config = dict(
    input='log_mel',
    expert_mlp_ratio=2,
    beta1=0.9,
    weight_decay=0.4,
)
Rows from block 3 of a small multi-label audio tagger, named by matrix and row number. Rows with one number within an expert belong to one neuron, the router's apart. Each number is 500 + 50 x the weight over its row's rms, rounded and kept within 0 to 999. All counts start at 0. Numbers have three digits each. After the name is the row's rms in percent of the matrix's.
Before each expert's rows are labels from the 100 clips, of 14848, where the router gives the expert most weight on average: "strongest on" is what is common among them. Only what is clearly more common there than usual is listed. The data: notes from a synthesiser with random patches. In brackets: how many of the 100, against the usual share in percent.
# router: router (model.blocks.3.mlp.router.weight, 32x128), inputs 0-127
# up: expert up (model.blocks.3.mlp.up, 32x256x128), inputs 0-127
# down: expert down (model.blocks.3.mlp.down, 32x128x256, transposed), outputs 0-127

# expert 2
strongest on: glide (100 vs 22.6); harmonic FM (26 vs 10.1)
router.2 073:457488461462516494552446496456459545530509477488492464577533482453565638493471564455495454564527415451444489412445536512549526540533565496509374512562497527498447418549461434540496521466541542550449580522470435391563540524460523536521498470401485498509521525491493474525542426464611596508476476416552447467450423429449429480555516507515556540495434440532440431413521545544386451464520
up.0 140:500573431294467530500407614500500500500500500473500500597500500449577500385500530466469500500500501484500454500500500500500500500500469500492500500589500451460472500500547459524419476408590500475534491500542500559500422485500576500461500573500490500500562542500500552530542500591561500632500500500490500570511500513356436500500500545457500500500423374528500500369500562500500500359469
down.0 146:500413500646578500433587418500533457500500500555551500444520500497430500582455490500500529500500500444462500500546414500500468500500577477500500538500500500500500412500436537496500500500478430574421442475579590500486500500556500500500488500500500651518426500500557500464500500417483500404372500500370500429500500500610601440497429408500500500500543500500500500634500499500500397581500
up.1 098:613500262500500403417410500500527500536500500394500500500500500500500476500500500500500500550500691786682500500500500544500500500500500500500423500500500500452500500500517500500500500500500476500500500500500500500500500500500500574500500500500500500585500500500500500500500500500500500500379500500500564415500500500500500500500500500500500500430500500500500500500500462500500455500500
down.1 119:500559655500586527555422505500500500500500500500500576500439500500500500556500500500500500500427290160409511500500500500517500500582500500500568500500500500609500500500500500500601500500500500500435500500500500500500500500500500500500500440500500500500500500500448500500500481492500500567500332500438500500500500500500500500500529500500454500541500500500500500500500500500500536500458
up.2 103:500601394307500546484369651500500459500556500463500500620500500500500500352500500454441500500500500500500447531500500500500500500500466500500500500500500447500500500500565500554433500500594500460533486500560500565500417477500547500444500500500500500500559500500462500532500500500594500598500500500488539576523500536325414500500500550453500500500469500550500500373500500500500500348500
down.2 099:500417500643500500500500415500500500500434500500543500436500500500421500596500465500500500673500500428422575529500381500500500500500618493500500529396500500500500391500420500482500500500469450567500500500500590500481500518500500500500500500500500500526490500500501500500500500430500500438431484500399500412500500500617561403473500351500500465500529500500500368607500515500500388596500
up.3 073:500630431306422500500415602500500500500500500471500500570532500500500500369518500500459500500500500500500500500500500454500500500500500435479500500500500424500471500500500500500388500500590500445579464572590563500500416453500500500500500500500500500500500500500500574500500500500575500647500500500469500588500500526322400500500500533451500500500391500500500500353500500500500500361500
down.3 067:500414500641606500500591439500500500500500500500500408500500500500408500559447419500500500500500500436357500500500461500500464500500653521500500573500500500500500406500500500500500500500500500567500609500500398376500500566500500500500500500500500500500500542500526500500500500365500500431500500500500500315500500500548528400460463361500500500500500604500500500571500467500500405585500
up.4 060:599500500464500500500500347500500500500309500500500500500500500500500500696500602500500500500500500500500532500500500500500500500500500500488416500500500500500462624429500500388500500500500500500515500505500561500500500492500500500500272500500500500243500500500500500500500500324500500500500500562500500500500500500514492500500500500500500500500500500500500500500500500500500500500500
down.4 070:361435500612570500500559500500500500500500500500607430500500500501466500500500375500500500506500401500500502500500500500500500500500564570644500590500435500500500403500500500500500500562500500546500666540500500365416500500500500500500500500487612500630500631500500500500500500500500500450500500500500500307491500470518520500387500438500500467500565500500500411500500500500500457537500

# expert 12
strongest on: pluck (67 vs 25); echo (53 vs 24.3); filter motion: filter wobble (46 vs 19.6); noise (34 vs 10.5)
router.12 095:494514540456514480495502493532476542541456461475440488419488440478512605552484491577453630461444542495554557515521581436517531537537534563375392527558513486521476462513512527521475579474401539479510491418443546543474530461456562439542497432568409460465494520483545568585479519480421473513569468527518499526468443553433437560394475495463449453550515458476388455520565521454517426384456
up.0 072:500500500543620500699500599596632500386500500500591500500500500500500500596634674500500561344500500500500433434360500500500500500662500500500500500500500500500500500626479500500500500500500500500500500500500485500500500451500500500417500500500500500500500500500500500500500500500500500500500500500526500500500500500500500500500500500406500500500500597500625500500500500500500500500424
down.0 073:693550500575500500500500500628500500500500500500500500500500608537500500302500328500500500500500500500397500401500500500500500500500446500500500500500574500500415500439500500500500500682638500500500500500500500500500552500500500500585500500597500500500500500500500500500500500500515333500500500500500500500651500500621500500500500500500500500500500500500500500500500500500500500500500
up.1 147:500500525500500367500447474500500487586500510500500500474500500475500500500536500500569500500500500585550562462556500500500599573414561555500500500500432500438500500592500500500500500500473500500500500500603641564603464500500464568500500500500603500535426500432500500442522500518500523379429460410386398368500500608500500500602460500500552500500386500527500500500500500619405500500575
down.1 165:451500584547570500500613555596500500500500500500500470500500510413492396404500581509382500424500405373435526489541500419500500542561530500500500500569547538500531415500418500500500500582429500446500582500500500500500500500500418614500500507500603632437500504500500500500603537500561549411457500500500500500390500500508500413500500500500580500500500592569552500500458500500500500601500
up.2 080:500500500500500500500500435500585500500384663500500536539500500397395487500500500464488500500412500500500500500500500500500500500500500500394500500500500500500500500500500500500500500500500763638500500581581500500558500419500500500469500343500500500500500573500500500500500393383500489500500612405451500500492500590500549500500500500477500500500500500402500500500500500500500411500438
down.2 071:500500500500500500500500396500500339500587333500500500500500500500500500500500500500500500500500500596500500500500500398500500500500500589500500500500500500500500500500602500500500460500500304500500500440500665442500500500500500500500612500500500500500500506500500500500500751500500500500500500500500500500508500500500500500500500582500500500500500317500500479500440624500500500500500
up.3 080:500500500500500500500554583599570500500435500500471500421500434500500500500500542548687500500500470500500500500500500500500500544500637546500359500500400500453500436596447582500500545500412500500529500500500568500500447500500500500500391500500500500500507544501500578500500500500537500500573500500500500500500500601500500537500432592406665500500373559500393500468594500500376500500500
down.3 080:500605500500500500500500401365441500584512500594500525500446500500500424500395493493435370500574456427500500500500454500500498542480431500675500467500540500500500484500636500500451500500500500611500500445500544500500448500500471500590500557500500641500500500567500500387500500500500500500327500500459500500500459521500429500620500500500499500500500452500500507500374500500500500500549
up.4 108:500500500500500500468481500500429584392497500500569500500500608500500500500527500500500500416500500392500500500500500422500452599666425500500500500500597500500500500403500500500421418500500500500459508585500500500545584500476500500526615500500500500361557500500524552500500527537462500448492500470404416500367500429500409500500596500500500500607500534500581411500553366500529500500430
down.4 108:500500500500500485500500500500541381500500500468500604500425500500500500500564500500500500500381500500571500500500500537581500425405500500472500612500500500500500500492538500563651500500682500500500500500500500500404454550500500500500490561500500500615500617500500500513500409545500387565462500500500500500670500427500500586500357500513500399500500500570500446407500561500500500500500

# expert 9
strongest on: pluck (95 vs 25); bass register (89 vs 22.2); filter: low-pass (48 vs 20.8)
router.9 090:502446484506503485537497502485516517485457519582556414502540489446481595451497443537489485484507445500408449407435366502462488498526523471495407530577423484457500377483508438494469455425485476467550492512520534412500456492506452505527530440508495479425515568513504475507460537459504702435501469476492440493486472459449504451452402497471470479502459438414436521487458452477356381484437
up.0 087:500500500500500500500436447500500500528500500500500552500650589500500500415690475500584444418426430500490436500500443446487500406636500500472476500453456500500500535469500500469500500500500500456569500500500500500557500500500500500474500500536341500500588465500500500500500500500500457500293500500500435500500500500598500395500534610500500500500500539500536500500500419500620500589476
down.0 083:529500500500500500500500528500500500500500500500500500530429500500500500482500490500561500500500500500500500594548500352500500500500500500532517500364500500500500361500500500409500402576500500362611375289500404534564500490500500580500500513500614500585546500658358476458433500493500500500500500500500500500500596520500551500500580500500500500500500500567500500500500500500453500500500
up.1 089:500434466500500500375500500500500500500500500316500500500500500500500500500500500623500500500500547500500500500500566500500500573327664500500440581500500500500500413544500535500500574500389500500500500500500500500500500500500500500574500500418500500500413500500500500623500424500500500375630500559500500500500589500500500536568500500500500654500500580500500500569531606500500434500532
down.1 094:500615500602500542347500500500635500500500500500500596614581500500500500483351366498505500500500500413500602500500500542500500500500500500500500500500611500500533365609500500500500500500400500500475500563590500374500500460500500500500500478500500500500500548500486500500500500500500500500500500500500616500585447606497500500500500500500500372500641425500500500485500500498500500500500
up.2 152:500420500436500525558500433500500563500481500500536589442611624552500497500652500500615500356500500500440500415500464500500500399500441500431500500435500500589500543488540500500500500500500500464500500500500569521557500500500588500500581578592422452500500416500500535500407482500500364500418500500500457500500500622500500434500513500462500500486356544500561500500500500500584500570500
down.2 145:500500506500500500495449500500500500557500500500500500547447500500541598500551505500500456417500500500500500500562500477436579457438443433500500500382500481500500500500441500500500500579466497500668367361500384493500500500500528500533525449500500500595500500583295442414547500477500500594500500500500425500630632500524537500500500511500500500500500500500500386500500412500500428532500
up.3 076:783500500500500500500496500500602500500500500500500383500452500416500500598500500500500408500492500675619500338500500500500500500500500500572500458500500500500579500394407431500500500500500500500500500500500500500500500500475500500500500500500678519500500500500500474500537500380500554545500500500500500500500500373500500500500500434500500500500500500512500571500500500500500500500500
down.3 078:241500500676506382500560467500500500500500500500500500500525500500500500426500500598500500577500500500500500500500500567500389500500500500500500500500500500468500500500587500500500589500500500500500500500500500500500500500500500500636420500500500321500500500500500500500500439434500500477500500479641509500374500500500500500500500500500500500500500500500459500560500363491394500401534
up.4 072:500500464500518526500500500438500455500500455500617500500500500500530500500500500500500500500500500500507500500500615493500500606460500500500500500500646500500500446500500468605500500500500500500583405383500500500500500500500410545584607500500500600500500500521500500500500579500500692500500500685500500443500397405443644603500445552517500500500500500500500611500500500395500500500514
down.4 080:500500524500500500500500500500500500500500500500500500500500500500500500500464500500500500500500500500614630738500500500558500500500500500576500500500500500500500480500500500500500500450500500595296669500500412576500559553392500500500500500439500500500500500500500500500500500500500500500500265392591500500500500438500500433500500500549548500500549500564500500500548500500500592500500

# expert 30
strongest on: noise (100 vs 10.5); echo (68 vs 24.3); no filter (57 vs 20)
router.30 095:539553536434475514408518588552436415506601516446529513588533428469415522459498462433557444576437520520539577546532443530479503533510455439468477473465415456550493462484454479578538480534462491494533522430551473505410468503526504521567555495392525592528564550536561475501525496487436632448511508507479506536530542483424563468434524514442483445416549430507481362495448443458498498413457
up.0 094:500500500500500500500596500500500500500621401405500347361500500500572558462500500500500500500500462456500500582500500500500408500500500591500500500500499500500500500500566500500500500500500500500500500500311500505500389500500532500500500500500500500500500500500664500500500601500500500500500632500500500500500500331500591598500500500500423500500500500500500500500500592500610561487388
down.0 092:286368500500500500500615500500588500500392500500500500500544500500500500500500500500500518500500500500500500500500500723562526500500500500500500519500500500596500500500500500500500500500500500301478500500500500500500500500500500500500500500500500500582500500500536500500586500500500655500541500500500500500444543500500591650396500500500500500500500500500407500500500449500362500500500
up.1 104:500500500464500500500500430500500681559500500500500500500500513500500500500500500500500652500500609560515500500500500500500500561500500588500385500568500533500356500541520500544500586500500284500500545545500500375500461500320500500602414500500478500500500500500500500560500500500448500500500500553500500474500500500500500500561566500500630500500500500500500391500428467500500500524562
down.1 099:500602500486500500500618596500500500500500500554500423475500500500482500500500500415500663500500500500500579500552640500492500500604569500500500500612500500586500500500307534500500500500500500500500500500500500549500459500650500500500500500500500500500366500500500365500500500500564416500500500558500544500596634500500500500500500431500500459389500421500500500500500500500593500500500
up.2 101:478433500500374500500353424500506482531592343516500601456500500500500500629500500500500500500500548530547500544531500500500500500500612500403500500500536500500484500536500500589500577435442339564500544500500500500435500500500500500584500500500444500500483546500500500500362500479390500423500462500500459429500500500500423461500615611500500500500606500531500451598500531500526500500518
down.2 111:514554542647500485616576500484500500500500500500500500515500500488500465500500461500500500500500493428530612523500590500500500500500500485500500500500500444474500500500391500519500500500500537500523490500500344599457500426662592500500500500480500500500500500478438550500589447500515369500500500542500488500597588585477500500464500390459548468370500351500500417500562622500546500500458
up.3 072:427329500432500500572500500500407478504582371500500500593500500426458500731500500500500500500500500500500500500545500500500458500500500500500500500500572500500500500571500424500500422500500587594500500579468500500500500436500519500500500500500500500500500500500402369500500560500499500351500658560500500500483500500500567500500500500500500500561500500464621500593500500568500500500466
down.3 073:496500500500500425501500525429500500500500629357376388500500500500500500500500500500500500500582500500569554500501500500500637500500500358500500500500500338500743500500500500500500500500500463500467500500500500500500415472500500500500500402524500500500707500498500500390628500500500500500500500500500500500535500500407500500500500500500500500500500500500500500500445500500500500500481
up.4 109:610618672500500500500500500500661500489500500509478500500500500500500500449500500500500500500668500378454500500500463622553500500500500415500500500526561500500649437500500500500500500500546500500500500500500441500500458500500500500500500404500500552500500500500626610500500500500500500702458500500500500500548500500500545465467500500500392500602420500500500500500500500500500500500408
down.4 112:678500500500500500500500500500500500426500384500500581500500500688484500500509500500500500604440500689500525500498372500500500392500500500500500478500500500500500500500505500500500461467500574500372500500500500500526649605500431603358500500500570500500500500500500500500500500500500518500500500452500404411413502500516500518500500500500500500500500500398476523500596500500500500500500